Weights of a small audio frame classifier.
Model: 2.26M parameters, widths [192, 288, 432], rnn gru.
Training: muon at rate 0.0055, 1000 steps, batches of 64.
Rows from block 3 of a small audio frame classifier, named by matrix and row number. Each number is 128 + 32 x the weight over its row's rms, rounded and kept within 0 to 255. All counts start at 0. Numbers have three digits each.
After each channel's rows are labels from the 100 clips, of 14976, where the channel reaches its highest value: "peak on" is the class under the peak. Only what is clearly more common there than usual is listed. The data: tunes sung on syllables by a formant synthesiser.
# conv: width-3 conv (model.blocks.3.conv.weight, 432x288x3, each kernel summed), inputs 0-143

conv.424:116148127152144163093120146144104188103119108122143115190119161076106124087098138146093142158145177173125108147216117132085153122138152098131135108169154159173132091123088104176115079099102170162152165154142175086095161098095131127110114081095152157194141084126116148102120073127116172141088094133084151188175116176178134187079138128104141101125075159109154132118142126155109082126115115116151107149161118121156114139120124159128154
peak on: /e/; /o/

conv.392:137105133076119115098124116138093110061124149049164138115134144116091140108189128111123175138100117157076166146126135128171138142133117078205135131174104166152105109132143070111163129082131192154107145132134104107141154196144107083193057123114101129169070089125121096168186142165078141137149163121130169137115142125145164144211121086109132084118112116121171138094071072158136096153059115064138140188175099155166180108163125127176160
peak on: /d/

conv.313:141092139043128116114121142139145095161113146145137155148102155112098143159107121099079062115128142127113114125156151106165117065088154152144073095065136107128104114153141110107068154092031131123106099160097182117120149172116063116135142100143090134089147076134077123126188073099179106177150180165138111143134139086172122069128109132068097092074099179153147138092134142124138096132099082128114140142087098097158093127107080113157104
peak on: /d/

conv.306:112109145131088156134133110113161141106108123132136116131089082094140138161121069142144127084060118109150099146136104189152178134123156106169119194202094141157053156114103114134164219093155224150105070166089111154171127065140173163092125117162107127141152129081162108124154094218123161177109078070121137115190158084162185132151144147138069179136116102090102164089105116126182127088132105148135187115157103086169103090095099110113071
peak on: /e/; /o/

conv.109:090091152104117144120126127150087126121117122135139086116129135164128095102172088126155139140176123142121110135151052130094129147090079090139097142110088139170087145147070052127122123155117147158111096150145082094175119163073126084118101142185091116108128181100122157132135135158100143170145127117206129147147136135135155109115091118135145104103099106118073125148061156192073128141133082141135179151128101176127079148172151095120071
peak on: /d/

conv.401:149136123187085139148119080126099114124112094125093158126204141040147106162209125082083143224134126100132157137144196170142089120164126096159131105135116080134120125082104107154088157159179131077141114165137094174109100159125167124170133131189153121097163071099131111087085131093163134142126128130123164128146101095121095040117143120142180065125098113150143063080126166157122092189132101145134107101152157160167107120128146191068081
peak on: silence

conv.36:094083123087141137115156200164138186131130124160102122072140177118190110128162110091097085148086128143107123119142124093135085078131181126117138068142128136127113109086116150163144162149128136181074140102155073197142156110142091115139129112115138084079096088155170103132188097102072150064111120084151141175151102083156126127179161165122188117157117138117113148129129152114103099126080140156112124089111128102158113051164119113096091
peak on: /e/

conv.234:102118135152190123139082132105176158167155151199137113159134103101176128153123135128091133081103163099137110124117149150091109142142135138089140156205116190159153124108099187114149132135154155144081174193116139097129093162135204160132090118105075166112108178160124156130104155122137093115049109125088120110206164151134068160117173159084166161122138094099108149156074105144047141170161127188079136103134109139106142078137080161169144
peak on: /l/

conv.199:167148153100116166144086122088082107166099147105097109138191036106125090145151154152090099171127110099086105176169149100177113162110164117171141128178103161169121139102143126127203108161110096160127165109132132119211125112169142125089114146043067081124093157127048171133152127159069128123184083089202102130116167096058111106163151109097101111145107114145146122161145143124125118145126147118156080056145114180113156153165148137175109
peak on: /l/

conv.245:076092117123130148140162131100137111125128148197148151058172097140142086123172156089123163164102087139124132094173111159132131104128106126102109107208091207128161169111175175113129142142173116135144080123162092157104074120128174108103197096153096156092096137112114156139145130140116128146200097130174101133150180154137105152176139153136171117119127107137153186164114075197121146105125124156122101093169099139105150165181129105126122
peak on: silence

conv.214:136106106088100161128100147136101120177151131176163116132121117152156128110114138188167166155127107122093110175204099120150183046117113126165148121082143130054198139146111091153105119145100144154124149117180089132121160128112143118080075142078131108126125124085131101143112159141137130118127162087154129136095118108210137147146121115180115111137125144184151163141140125144196065089094116127137112100114115160132083168139164163148124
peak on: /d/; /t/

conv.332:100111136087097067123150158137130157177175148123078156161113109098085177159154118130116141180106136091159161132128189113139114093089101137160199137192093131104116073049146118159118102144059133140136143124129172110132129131136108177156158157138127138125129108129128136152084118131150118096121050126116093086166116172107132160115086141117095090156129110170104076081150129047114139132121133105152124114128161186195116110156117131051108
peak on: /ʃ/

conv.37:156120178113117167203082123104175144143125163133126137149067142126092076158112172142116068104163108141079175179091143089136127111158156096161159053094163075036132103176097125141146158065117127125118132039110147105150169149092129177103141151093075120102134140098230126142139122205052094082122127130097110151179121147095123122129146082214146148181095149168154139105124177107135175132165137138167150163135158119133108142136127111087169
peak on: /d/; /t/

conv.90:167137166133082153113168197144200159117117126111155142117105135170151159240140171136062093137052107116139124133119097091121176131145146130108136208149111166184198113108167146140157082153146162148162147144127186103103150130073120096168120108116121119156086113151114090113164173162109106091128101194138127190137093134128107141156104127196160114134102122137128208219134188087142114161100134143170160159083175167107116164074101155106154
peak on: /e/

conv.95:139218118126190143159087079061168092124097112075147111104191139146076170127105149116156096146185154215137113097158099132128126157110127119120155150141135127159183161136082185133060122152056167121142125168132110132131124147134103083154114160146146168065073166181108157139119127082115137144123126112124179141110149117115089087091131088126093106119129114065086134135128139094181059130115167071131162107156176131091175117138086083164101
peak on: /d/

conv.208:115115128126159156055112140170143128127157096115162097143128089164131090193121109198131108146053125108168070164169139123137108113117094117154204154144090152190112119128083115140138155162164078112154085108117131198105103184148080111113131078123119126056074161168104147149134060154094095133116086136097207128126107123120170128108112184082079180126097118150131146144090108137098130141170157098147064109125093100114143109130112210182115
peak on: silence